Weights of a small image-text matching model: encoder activation swiglu.
Rows from block 3 of the fusion encoder of a small image-text matching model, named by matrix and row number. Rows with one number belong to one neuron. Each number is 500 + 40 x the weight over its row's rms, rounded and kept within 0 to 999. All counts start at 0. Numbers have three digits each.
After each neuron's rows are labels from the 100 texts, of 14976, where the neuron reaches its highest value: "fires on" is the input token at the peak. Only what is clearly more common there than usual is listed. The data: made-up ball-and-stick molecule models.
# fc1: MLP up (fusion_encoder.blocks.3.mlp.fc1.weight, 384x192), inputs 96-191
# fc2: MLP down (fusion_encoder.blocks.3.mlp.fc2.weight, 192x384, transposed), outputs 96-191

fc1.249:530470464516526513458521458447481503580478513516482505512545493494512517561432500535497559491516511433458481475430488471550515532522501540497499523492498543459489449434510472489549457497519499450432447517552485535541439515528456604536517525419441408467518527500488466520522533519523518455
fc2.249:450499554499553460515549602576450528548566438388497502514507443501484475493509492447525505456417537459529498480521529502522445454563459505471509528519473523520475556538418555548461485503486563465535483489465473510469536447505483483518518500533510550500497511501550518484460496421477474524
fires on: ","; "blue"

fc1.27:451486619525545493527503510473518525553453541514451466473572513498523543499517531419459584484484503516428505489541544530492429490494516592422551492465495506451526585443516511493501558515493543495473534529474476526426483512535517454491527430488509533530458502515512482557489410482412537518
fc2.27:510514480462496496456428492416534501431502479527489570510423509430527433497529491488522482548501474443481516573538474501472518521512453458589515479490466502548494498582506532414437490491562514480474476572515486520523521531462505572501501536511432550539514504459520459452487511478492512552
fires on: "balls"

fc1.67:458490544486494482493553541466506511577564466511486496485507563462510435524562500461458534479456523510432591548531573532441472513547488529474501531499528561509606470511471518525455522491478512471444487547510453523465484500491503537512520495453432528467534465501545458470491483487471459427
fc2.67:527556492494432506459513402464455480569437533504535490517465501527449488554460467510535571442553565466494534533464505498465599494531470503539487436412507497504456518419527511421530505553523572506533456442448549483522492483450496580469484527466466517571480478481558513513497537549482479485
fires on: "<end>"; "in"; "-"

fc1.46:527524500512515464470489521520487543391416492555504538489482453480448570423543505526523509465463482459547480469516530520542464469462522504556518553478499497496415554526522492464510472506501511512486517499529498464526551454471553471512477507532541506545481501497530513478435542485580526553
fc2.46:492498502514512522533525517528496490510520504537511492504492494520497498544495488467493516552513492522489512503533499488513489486500510501469505509510507488517509508489472474525482492518509489501508478507518493529482513540508470519514514477517511522497529513473518502516527390499512497516
fires on: "blue"; "yellow"

fc1.226:498451495476481514497540521545536594408465503551507484483510502442426525394498499482514486483497509466553517446531476506564503473460539433596516533551547493515429533509543483479547506522477479526502483531503456440452576540532517415492434511514522527541550523508509504475468516538553451529
fc2.226:500483501501521535525522492501520502543506478517479520513513498507530516519510502510487494524480508514525490480532486532515474538495514543526508521515536490518526464513496498511501510489476506537499481484518480508517513507519486519531501473502518503512524518481491500515528534476496502522
fires on: "filling"

fc1.63:419493507470497494480553519427552457581525517489484471533516518512513459582478526445476522540485465478453562468461482505481502547522479519443483491472443520468513461491469519504448515499519502440479428570548499482490408484487440593499520466415422520487518470550580488493540447492458522436
fc2.63:534525499477496553480473455510465560545517464480549541484530491550479572502504449498488420453496532503496479461388512495458536420530443483566492499543563562505469440517570461461551463462483551511488518463499505460541564502495477489527532573471489405591484502532565505540448473463526473531
fires on: "orange"; "<end>"; "blue"; "space"

fc1.171:465538516495484509496576475459521477552509511483509469531512550510524435555520536495449528500468489526449579513459519525479471524533471516445503477445479514500555453501493508513457519508535540424503452559524506471489455491494436610493521457379421499469531485501542522465564435480440502465
fc2.171:478496497495482500451508442448470494524491444524563536495476507490452544533464436494566494410530543498488508507423502517431526499548414459568495473536547555484410540461552486444517487523459519526470525422504535476519498485487537540529541554509498464597510497509552495533431530517483442559
fires on: "<end>"; "four"; "orange"

fc1.139:495566473505474503495527561487576463500482408564490494462467568471579496487494528550471472502475431530499560505534450485478539444547516429587472502541496481434539487534479539559478480465457543523496516395558470540498546504517460519518527468522516558462568484485504441486477467534494475551
fc2.139:499507553525532490476501500474514475521517554509489539544528511500443478536454475482529569511479551534505566509532561508515522531524530571446513496488451503564550555394508505506483538517513507516525476540462507508486495553486472490502509473541501527527465464502461519487565399529496504451
fires on: "white"; ","

fc1.115:423496497461458503522532523410556479557517529496510462493541518489531464546514546488454517488463500504450547500473480491463500534546466506451494467450475541456551467519481514523463534475490483438460456575529498471437447489497429590478536499395421489455507449575530495479556467511476543480
fc2.115:495538513471523555484534482523457511551526448480569508502518476584504521525526412500420455439488554455508474452383498539480535441513471493570488525523572522514470455542504480470543439468491535503533484474512497479585511515493496418552528530471481491591481535506574491555434462461528466513
fires on: "space"; "four"; "<end>"; "three"

fc1.58:431475569446512430501537478429467517596449565522495441491586514528557511483470530428476571454496540524447445507540537474516415451539568525453526518459471515427510537502491533460522494450476527445488469558511464526552495460494473504523529478464506497496486510439508477513505478494454537461
fc2.58:528491542475481489520476540484577508442544430477502561551398503474504414495501478533500432527490459432518542537484450514491472471475463463545541477538463532529471549558491551517431550474526455501490512506563508477543497538490538549476452522552460520511557539466531482483434505426500470550
fires on: ","; "grey"

fc1.227:460476496515498544510481477475495471568498494513436519486549505464540493535473526545503499468524572489465491538514549493482501495499515558500482495497493518498454412517504507512500424424430500504490500474464570510565496466563454592485510504490484418483542518426471486484522544533479508455
fc2.227:475507515519534481521575558506459475501443498430538477513460501468512509401551515486492554447460535477478488505533480460508483488481510443520532525489523489439460541570405542528460539468516524504528485498533431501449469500507495414533562466506536598482487584473514495491515550455536539540
fires on: "grey"; "<end>"

fc1.191:516459531492474510513531483520499607465508508569486494417531469509434509405491520504543498505505539453578507489506506521536474455411545442613569566550530528519452478470537457537507503528490491519516512514459421475508540500493579446537413516488526504542510495532524538501478565512550514519
fc2.191:507472501503531524525529518522524501511498480500495534543505519509540502529517501504483532532472495490534488486527505516506487532518518541525514511493544517507523495533488521514509485516486515526500466476523498500496516495493478523497499465497500528491508532472501499499494534477506489504
fires on: "in"; "yellow"; "blue"

fc1.150:476421511559465517485520485578477502568532473519499495602509493539471477469497525488478508454542514471482488506511466511444539540449451546478468536534502492456501391519467560466556473475571440490488409528507528543523465448535558589479538538502472476503535512450575523491469427449541511432
fc2.150:466527492481547489559541572403508490522499458449492481463484439519481575468480484544481517485496507523484536461497498453504427424547501492497532501421522521531482579477507534529418519461478569503570500447426510469454530493463461439569494500601508554462539534493482473549481543503433521578
fires on: "yellow"; "orange"; "eleven"

fc1.337:516426467504449463450592504535456540481458520529492452537567447486490474529446526529558534522524580465471482509486474491502522473497508488521502523512499481422487401429521511484621474457555480421433446536506488530497482474531503536517514530468480419484527553493500491513471502509511495492
fc2.337:489516556532563506525520554466496500551545449463511526500448476531491564492530540515488548457459514503516553467516516435537445472533495513497526529490527514526478562469472563576420532487441546503532499480490474513468504504501477459571505497554514563446483541491555547503466520462475507517
fires on: "blue"; "yellow"

fc1.309:478512459482457554482518523464547462565481459516532462463505549452570493500514557515474518467493447537483529563544466513440527505599470410566466525524457547476526441549519494523568462481396548521478536405511512514502523530540439500478561539477503532489544524477501440530530455544520447472
fc2.309:516533533477542504489538494470493463488526541513481517549494550520452482547443484519481545495460552521479536460537529530559477549465547569449503475480464519532505546487421530505470536462514501523564450497499485517498516483448487483517487468512515550485428462455478489464516500529477495530
fires on: "white"

fc1.264:557543436500521530487493537514490576402468442524550555443461454449451575478537507529511477499507464463553497502495468463546460469470523488560508546504471529491408526488531507514527462520497454529512567441486497504517597477541564437483470530503550539489498549510527517507459518511524476572
fc2.264:501495506509524522514529496529506485503526509536495499515492511499496501517470493491489514540503502535494506511535508514506494501492506502476492498508511497503521498500487482499491495526495494509500473512525494510481513535511474518519506497515510528512517504473487502509521416491500504515
fires on: "blue"; "filling"

fc1.215:477463496514449474465585489510445480541488546551533461505552534482522501534480533479481549451521534453446507539473480544501527556510527494518548553498479537469471461438471502502554494495504450445463482549517472523493460496507466640491539559464484449516509496531509505511499458522517487497
fc2.215:493500573511545493511487571511475519567520444447549510508476463541463528473480520469458493446463519484530526440479507469540452422544485481478499553527518562500485577533450535581446526478464532491532505470492513514502503498519507439587522500570503531485523575480537532534455548444456516494
fires on: "yellow"; "blue"; "sticks"; "orange"

fc1.375:455407463488439448458590532539486555453488453625530474434565478511536498507449482511526471568501539457518537464499438501506509474507496489540466581465483518429494435466537449503537501499539478454449480549522522548523498537528520524499538497451511451511519542481538502469496538539570515523
fc2.375:513506523506516543525516589453466450545569465467462534494491453576488546496518549536408524495515536506464522474484502515524423509527518528514536480505533501546500505495491574563426558505466562523525504488502466520514530523474474462554518493611504585471508489517490516534469489460473471506
fires on: "sticks"; "yellow"; "blue"; "orange"

fc1.286:472487585496518457498508476456505533584515485491461422534518479496560523476466569545474561437490521539463518483545530489524401478483563568452515452440484526455470536468525525453484482452466556455495440525524528561501479504587508501525539515453525443502478547525487445500485507442477466471
fc2.286:526512518508459493517454497426530519466536512521522593568449507446479440502487447412481452494531514448487494529527474497496475479455473449536533558523485485512527480628482538433436549501575452481467535546537460461500495485471547596502485530545465535513579481445539464458505449489532522570
fires on: "grey"

fc1.284:439491573506491474503565507456543540539569515462513491544510502496493472555549545457475556465477520516409540484499511486470478502585507525413490508495515581436531525493500497535435543506501525449474490564538499508503471495508465582475515482430457527504493439506572486491491435445454538463
fc2.284:523509489460444539415545445471473517572457455546588548472500504521489470516537447516463466432508538443540510508440468538493567506499453454593531477464526524563427497505492525419513434484498515469502509419470523505530512470465459514535511526432437515582474488496528473493536574484493500509
fires on: "<end>"; "-"; "red"

fc1.142:481502468482493456548534492442527508544385511493510469511595457560555531459455516476517542526510479574435527560467489544471531541524479435477463433552499580583542492439469477498509545539450493479483527530538505481502491518507492511505586405389452481534516537447488477509540513567537490503
fc2.142:489549537487560574507515526520473572495610520499479562506471563489472391516578525504469462447460562435490492444486569525522424499539521545553588544509475512402485549611479539498482500398514522504529480462509458546523496499473483535457496521530503533519446543513543467504511575443499537512
fires on: "balls"; "eight"

fc1.330:533499499421440519501504461559472510503503485482512519598506464583553486460529575589507452452513481508497546518472457466477416492444523499571517442484474515520504602471430496442452501499487551489508553541497479558491470425536508464544508490567490478501470488498515556472493528569566494434
fc2.330:440517489568577513541571511481503522506509491544517455476551465431512462449514440474465563518528505522478466487455531482544477476552498498496508563483542534457515496544550530512533461494528481465509484481550399417487501526483500506538551527484527591461542514447450423507479400396475500549
fires on: "grey"; "orange"; "<end>"

fc1.184:521497414542521528438511534553541548428549479499492472471519466489485511508485511592486448555518440495545449454518450452578563472512499530542455561509502525413517439488407495486591448501452529463470466513464463534552547577491521475484509513468496504462561511530547506439477567490539593508
fc2.184:478497478476497536524514539484441508529495478471465502513500474533473480488457512533403507463496509531495574513531530503510446497534573433492469474486550499598479479518497515512415583466482493515519500504493459519475467475495494472576518452585532555449526421494444513533508392502498448533
fires on: "filling"

fc1.376:459480458512430520460522446517458416513462478495536537519498507508513468502493481501460465469499548529428526525450462533441568559499450531510515514544505584482492384515498506517606487435526430526449450465506526505474472488542490585467530501473498438501528560508538483537501443512528539467
fc2.376:445507521454537474563524580488483526541506473451500462465469478495440534432491542503520519446469498515463488444482526446486445433541503480476528517447504504512504608491453523553403516520491535479548509451451495473449505477483511521565520524569508586492513511469499471513504569498445487577
fires on: "yellow"; "blue"; "orange"; "ten"

fc1.303:454557437471485541496570537494566484492532479552566464537538529466539495513524533508484497567493492493484554494500467497474536465548506436590523551504502541492547474529441509545450452474505550481465483487554436533466548533477486599525559455455488529436478548533533493483513478512453527543
fc2.303:485517521490484476515489520430468455522476570556498498510448485544431507564424441518526575483519570534470573542480577519476503494496544572434474482488517543552524495386553505495482580533516536548505503509498517520514481554518509462499556494582521492517535468518439520483490380528460471456
fires on: "white"

fc1.351:472411447553463489494548461553445497482467478561507462492539492499562523489485474462453510522491570455457511454478465499473525494492488471475511587536477498443489479419545497485545485511547463543479459539548555544451516463528521530524528489498494428436495569507559549564487489500575563475
fc2.351:491511528457558514481512557474453472536549453481535544500510426572463517505489549503466542438490527510497551455466514481535448446545524531506516517506532529522510526508458519528447498473466560510513485474484486524509515538472477446548510541563524559484511487514520499512454504489451491497
fires on: "blue"; "grey"; "sticks"; "yellow"

fc1.111:506526448530532531521500532547493567367444492516525506457437504493467541465534506576552462461493478511493495489534478507511478485459529517572514571453495527523438549538497492527538466545484518551476574427520510487494570485508567480513518509554532511553495508528543512499478538502559489534
fc2.111:501498511511535512500521508532511484505534516527495504512508516501488487502481508486495516539508506520499498517541516496515507507497508514448494495510500502525535504497485486487495509536505492494499477520522500511489509531502475504533516503502522515504495494473485488509523410514515511501
fires on: "blue"

fc1.283:454454554469495465548544546465566538509509570563503554510523514489516468535520519503476458476511531531479532563471518484449447516479524505525498465476532586438578434520418492421428501433459438450545441530522429460546490486564509567533517451475540504519482510425501445471493484544378479416
fc2.283:523539422498513562488596480451444506466404448461486471480463495536505504476436484530517544532474520420496495480507470540521449433490417499488527524509494524562453559474539500592475534475535520464540480441454549429522470444490575509485572469469406522477500516569541544497516492486507505541
fires on: "orange"; "eight"; "twelve"; "green"

fc1.135:502445583471528436466547470476472496554497531519475443493500532557494530485466538495463641436492563535457540503483505562474448501520530479403499479503512514466501496418527495472510498521483539395479492573493499486503471452531438470512513494453473525569508506457547490543505420493461486528
fc2.135:510503541454509488522430545472556573480531448477499589529450490432538392514595493485524435535488433464534503539554507484500507510508476478560486485550448506465446536603454573460454505453478477491445513539526507530523496569507540545442521510523450505480530497478537453480484564444489532524
fires on: "grey"; "<end>"; "and"

fc1.24:477540522498520514542514519489540431560555489478528499548528582485543449542574501453485509512485486536433582525517513475491493553587423540494466476488511549463597550546480516580454508506448533526465524509523478518463495477487485545449522460428417542449494428505565478454506581474488487400
fc2.24:497518505546469486444521390468476512650468494475560485514536512551507479568522451519489560451502577451479519528458520533478574506489500496464450459419498505494500457453542477457563479552493585496517444431444546480493532466424401527473478545445451488568422461485532490511553496538498508477
fires on: "<end>"; "red"

fc1.225:404519520514487433485524472451486531547489541517537490487442553440523454518459506511431537465486530519489478526506514495471470497558544500450559534510461524467515484495470520554513530495564514439473426573509446498497535531506454552541520482368424493534490551500501512512510496550487539506
fc2.225:543469527405508548522550542514543510467517466447530526503450463489510529503496493510513452467528467464522554530470455536470452465522479468557513459511488544551419563494498532509472545460463476472530547483537517476505480443525554490488541476625481514489544461518532550519451503459515442496
fires on: "sticks"; "grey"; "yellow"

fc1.278:372502485461493512499610527489490511537493548497495464483495523417492470520507530472424546555486495529498547520472492523442488515511503490489531499499473522463522478449482525533476495497520486438498478591561465514460460540475468631506561505413393530475476537534508511492528471514458566495
fc2.278:521470545447497580531484490478470455509555475528541514503470490569540553512455487502487415419528489439484533469409500532472485471551439464531535517538540564518469478507534494471493541479471509496529518490540525484554527520543545460533557513560500422529509475543557582526404482474507442514
fires on: "sticks"

fc1.53:466492523470487491515492485507514503547535540533504465597551481550494434476470558522471570431544574479380526491493528516499481510515536504451497481463509508457516550458506523482570500421484484463496448544568502473514507473527507560520529565442505488489558562494542504483502426440515435430
fc2.53:513514532506527499510530548495485587536528435452473526477445464465522503479564448466484483504451483489573498457499523466502454429506437504486508562517459548505422556584431512509424457444450521406521497474503497483501497494478496496531550453525430533476541492448531457552456529431465518594
fires on: "orange"; "green"; "yellow"; "twelve"

fc1.90:446469560509507472507527490496528520554506571569525376547539488542523522369508516442475561500506536527475490532523494543524400480486551556449471485491453570537522602449523516453464509505418578503527466553537494495464484502558553490541490511488576533537466487440506492515544501521438572475
fc2.90:516519477478490557511463501534503530437550433491472633531518527470507380501486426440575477510519503485470496475492524515496512459492531493538588521497492464468484465615508510469482486441571453487471550460528488487564484489424505541471536487516444518498542515494566483474473552416525501536
fires on: "in"; "sticks"

fc1.327:469476531470518496492491488506492550531451563537485508593588451519493474571461538518496510515571531512471549547506489531449429510526515457541483475494513523419549500507568510510535579525534471432471464605508482486516397474502432530513522493518454506508529546535507490545553462532447483413
fc2.327:476528494514561560465549523509451539506519437505440524482467550481614480489535524476518469491419462431510446514493509475559505511494486503532499479503477576538412527546501555459483486433453549574532514449516500534531509520550534504524520448443469489467518469487553530480467541403487462567
fires on: "orange"; "grey"; "yellow"; "green"

fc1.138:537503509530509550497516534527483606397461501526508554434452433502452558492489493517538515492452494445560487499535506508555482461467496466551497508524536531518414510508506482478508544533473452501503524508529463471479580547537537479535463502493584506520510536548520504473468524496569498533
fc2.138:498486495525528522515525484525513480510509503515474507510501495508512504515478507486487498551523506518512500497548495512499491512487502527505512508503523501527507493500491487508497479518483492523494478499511500512500499517528477524508515493511505501513524514480487508513529461494507497515
fires on: "balls"; "white"; "filling"

fc1.218:452421567503456448525568472524501592504475555608547454467540500460488503442518562490485497515500505398490521454531492494574512447485545478595550562535523498477443448479505474511551454528510525492479491539491462495482511543510534469543474511455541511541545498520487521497494515504550516552
fc2.218:523500515461489507501510567501487507523511436487500513508539476538524487492527507516505525512476539490524520475511508502509449515509517558487530535490571517510522499520501534530476515479490534522501485484533506520533533508500450496539516481520495519463484536503524517530447527481496470494
fires on: "sticks"; "and"; "purple"; "red"

fc1.275:421492442453505510534501532482563493558465486514532511516564552474534423508492569504510517549484476520529494530511504524458497477527446442512416513545504516441560443503537456517552478483479502504496499487497524480499492571481409507501578446414457475468497466505492413532587446549503511481
fc2.275:512567491494537519488557483445484475469532513525482510541436529513459524573431440525484510451526539490418534488499514493534517534477527487486547476424489614543456550436441538486463538492483520538517470428480475519539507488443548513519476502544504533490497483466504466462495497534478406519
fires on: "white"; "twelve"; "filling"

fc1.187:469462548481505475489539470492496471612458532506526435514464485513490474512470576474449560454466546498428541460478533530507480482552523500456480453503481548426511495459506517498497509471531519446474454543526476517501441484535444518530550498428502486517547467512529483507522409468428525454
fc2.187:527507536458497556512454509440558527442588456489472556493449475473520509536541455507523427511499476489563515503523476478481432488515452510477562511497450521507408604521491547490436528445482500498473556504515522510508507521495568535474544523578408507457515490453591493476441570460543470604
fires on: "grey"; "and"

fc1.220:483474386482476581483564489556530433519441446542550485554523496461570433509518534550462490459527547504487511507477429515495590488494476487519454579528463547443511442528513479504579513500527455511468502451522515469496519508499546487476548470505495483426568545461533479520491451526502485496
fc2.220:495540535482507485532525552415457496484503531469507458504519460471388504490513481517509529513430548519446523471472562450498462487556585503438489480477453497557549531474481512514461554500512545505539500455481473474452499517486447548571519524541545579542474491498439447481547467471437466548
fires on: "orange"; "green"; "on"; "yellow"

fc1.64:417537552467500479527560512470508484550540491504513502505475536477523420526548545503473532533496523526441564522484508489497498511562456513459513519478488577477570490478448487536469520514487522472470505580510503489470484519511483556508556463449430520510520456494545486478519480484474502457
fc2.64:551526492482450545434518401477488493573448473537585524485507527558491532566512426532504509431581545477480506500425507542467594485527450458541525479481564492540438473458590500420552492538504545484497492440473532524540517460451493544486504567464445474575453494519592508543512485526508482511
fires on: "in"; "<end>"; "white"

fc1.334:517490525469480502480533489517530562437472521572543468459556461466461561394499508518537477524499554423539490454470526520582504478418518458598516527511562507518437482466549459510578516525512524502517496558497451473478575520562584469485459528515515523536551506531493495501497531523520513518
fc2.334:494484518481509535507513522520521502539515477495487551521508499529533511520505512497477500520471507508536483467532514524509470529511522534545533521519528480494511487524506505528482496519457511525488489485531504496508517505490480513513492486509504513486495516483515510520480549485494483500
fires on: ","; "blue"; "and"; "yellow"

fc1.317:443517545506539524525531514422502473601559495463525521519468531513525427567515528479455510533455492538435588535491518488485487551563447523478485479480497525490553484540488514549471526495474521469494467558480478493497473510478445560494546475409440496459508434495521494464529508472420477420
fc2.317:544528482493445478419499375477471478576460500492558497516510542527459501562517449510553537408562559481445535516448511528435600494527469465500468472447508508512447490411564487445558458557522561493483488432459535493494517451453487567443501550464461497587475474501563508511515527537500492483
fires on: "in"; "<end>"; "white"

fc1.290:511495523471469490493496518540472573448511520537525534567502492536491536482587507594480468468516473528540490492469431523485475496447536502545495512488500599454513603495462489423531541458478482475539443620543496518478513466564502529526484447533518503524520480471457512516443504532547513526
fc2.290:490531471481521516524590491507468501443470453499530452481544451513529474467504516473492547517538546472442487510485485459572440475533464474475488553531559561552443481516493525559494459518539460471509483423460438471500528484465427454543545494462481550466553565469463456542509382477487502466
fires on: "twelve"

fc1.23:539541413464454480466485509586529565399451525554523498480446520491477549466463552573511478423480508522504518494514432441518497439520532488526479569535506482520460527540477512506507502537454540505531572461515461499512566483463511423544428495539530568529530488492541486498429498520513487613
fc2.23:494500511533538524524505462457512483497515540524514485525541521483509507524508480515529551569495522509494529527506516527508500535473514565459506477485478483549545527447458484482483510527508490538507460495481512488446497540497468512532504476517493491503508483463439474481566426519495523494
fires on: "white"; "filling"

fc1.201:550467491506492465496476495547494590441438542498512530464523477496408570435494540548502463454467506494546498480542437533544445498493538512560514545521529524508459590547499475476496494520500462490522557541498456461497541475507577456541475535463541507535531516457490485486445536489563533576
fc2.201:496502508509497519553530506497512487506504484525496483548483521517541518561502486475490572567528522519507539511536496527520466485510484504505509519489507513504532498485461486527479501517484512521538472485496509548466530522516452519519506473544503502497548527491496527503514378477492503519
fires on: ","; "filling"

fc1.170:432530492480494504533528501424545476579529487484537506497483502488503454562503507470435518535483487523463587496482505481478503542559485546461480477447473527501553456494476524480448529520536518445476486590507493475504452489484472593481556460429449507472515477554526522486544454491419511449
fc2.170:531506507485505541445471431486470484534513465514539523478540495575463540520490458535498462428537533500443510471379496542410591479502441478547490480514552514501451490483577446454551457517502507543489491467506550482527520505482528534479538575515477445608477499557586505499432524500528467504
fires on: "space"; "<end>"; "-"; "four"

fc1.104:442473538510526471487583529551506565469516511637522451465510501466490528445476503499488491553494475450529538479515479516560547507454538468539490513494542535499456501467591458482560456520522479525492527563536450503469533528540544511510455480470495477529521488546513531567516517554540505536
fc2.104:527504485440504509517524532478465505534507465482513527522543467526505503522525503519481548491452532511512531442511496512515441512482529537508502542502550537513523469544458506528506503490481537544512458468534489529515531505480455488525509480516523546485485503491504495504438519471484484515
fires on: ","; "balls"

fc1.370:409453481485470506495533503481517475539449470501529480547588481474506461471492551464513542462510550474426472549462525507477509522504485533474495505460493525447479454427507489509576516470491470456459444538538529519540449504503520593477569535432462470491516554521503458489531480510539526468
fc2.370:518530569507547502494521560529444517546564442437522481465415478526476504531525495473498479448452526480528531445504536491516442455551519483478540524519525521530447576540475539598446498508500539462548480499516468497505518450520485476568509494554468516494516531465552527508431542444469459548
fires on: "sticks"; "eight"; "ten"; "yellow"

fc1.85:426488547506480461485512480521503553576482519521514474555561500474523481486512539502466565450511552463424511544487493495440479481485526508481491497469500519418510512442522505459509522450506502444496445573537444500496459448498472599491557501440427495542500556502497485528518438471493515439
fc2.85:559510523468531544504530620471481527513541465409541535491410461491491500507545450491542446489471489492526525498495549462501490450557501477482535517514459537559419563552421543522450493468509522462494529464525540480507484513503523517554544468546499546413554492461540506500445576455496425575
fires on: "sticks"; "twelve"; "ten"; "grey"

fc1.237:461440484532461461486550488435463551533490505528477496466505522472506484521492585549513473561516502425545496533501464530555443561495512491585513545452485531444555459448459465530493482517527519491466494539530463533506442558495456558487556547445456480469463460563468472539541500536477480481
fc2.237:494536524471519524514492549542444442500577474517515517526490497565547540542453503441522525466494548523468499502485507476519530499504467522538520536488552548532467523513512500538509519511441510524522521479549512499511535496511518466543498521476501487505505479521580620500445510496551478513
fires on: "sticks"; "blue"; "green"; "yellow"

fc1.236:516486501519514491509471471533513496450438558535451505492472529539505580530513529524479485485457543486518479529552477531483442481495545550469602500540508484528467568548475488507486450522420532544475532488567520470481493477461530435520487460492541459472488518422491478507440562446466507552
fc2.236:497489493492494489508536515421486559498486498510537484519547505406493441540477529444522537523468530489469510591494557456557511549474484471465482538489484488515502503520493514497499592532529467476532464557479477497420496477533535571554440499517480572493538472518475464468549399506455562489
fires on: "grey"

fc1.256:514513454468517486467526535550577467487524425538557457487494529434506516436489554562511466467469428502559485532538458472498516441569528467557465540518441469488518542515503533499467495515432553519524525434515496506469539520556443471489486497496556535445529483476541435495462520567540465554
fc2.256:514499529525501482488513499454495494510501560504447536543499525507473503554484446469496551529493533538482566502522526566474536575472546537477511449511438481535554506472455511502500533507465487537484465519478523511503491516496479523485474468529484526530465474477461519492555475504506531494
fires on: "white"; "filling"

fc1.8:524518513482472507471469535532476585443441494520523571452459488467471566482558501551562497510476509467536514479537488534525456476455498492565529544469523522506440497477490473470505528517476500510466516487512489515507600496549576455524476477481514487552511542519512510462443506481555480573
fc2.8:514500502515526528524520506535512497516516508528504508520508500523488507523474505489488522538518508517500512499535513508514483501493518519489509514500520504521512510499478496516500498513506510517498485500520506520486507527517481535519513509526515523511528523486507508514528416490515502521
fires on: "filling"

fc1.380:534480466525505546495522539537503598371504438540497498436411482454457545450493553516513476489453456480514443507527460508523445457465522482518505501470476494549422543519484495501531492558471502508531543481509493510472576464533551467535472500541546511521509512519528516484467557501522478585
fc2.380:498493490517530525516523491517500490519521500549483494533494506503522503506468498496511526546514494523498515517523508514536500490504516521490496509516521507494524501501487481513472496519503479508501488512522487504494510555528456514539531488514516513488532499476480516529526382495522527527
fires on: "filling"

fc1.297:484409465521420501476509543476436467529432468558498484448580477466542495476468486532479494546515494434508519431516453523492489516494546484539537527492477521464511461456503524497535407526487536502443412483552505524517466441553522556526555460510511485503480466481493522483522528521537506540
fc2.297:507562524453534489512513553535459485525595517500504522520503480535475482517476508508519499458474549518451543492476553456527511480527486553517543520508521599499519533548474533542476547483514531521498488452491485457533502551429471479534517526495477537469517488499531524501467495498523478521
fires on: "twelve"

fc1.93:438495438428474496523537478518507487498502576554518510555559476532521500492568549486527474517558474527465481537452519523487486442458457459488470469450537590485544449505457485461552537471534523435499512477505503384528538455530467548494528494411473434505526570448522526478512480581481571532
fc2.93:496534534474522528526568516424474551458504482450559484441477497485438487523480444544514541496474569493405517523518508462478452481502477535465603493524542536496438570477486615561481543481511496516536515493511448524529466484477530522509579475568486523531533495497470478494471529442456387552
fires on: "orange"; "sticks"; "yellow"

fc1.9:448428587521519457466559508480518491623497535512511445523503525478478478487474562456470586477495518520453510532484504513462503498530489587395496461501475559429555526454507473500525477486518560434485485552527492516508447466521521510505528440421492503512500440517524521502526390491454527469
fc2.9:524506488468471502485435473452547563447555472482484566525445468488491437523565459516474437509504472462506522494552468516491477521508472481530564492493435529489419538542459584451423474466496497500455533498535518532526528532470517564439491590557453522506497541433556460497474573487525504548
fires on: ","; "and"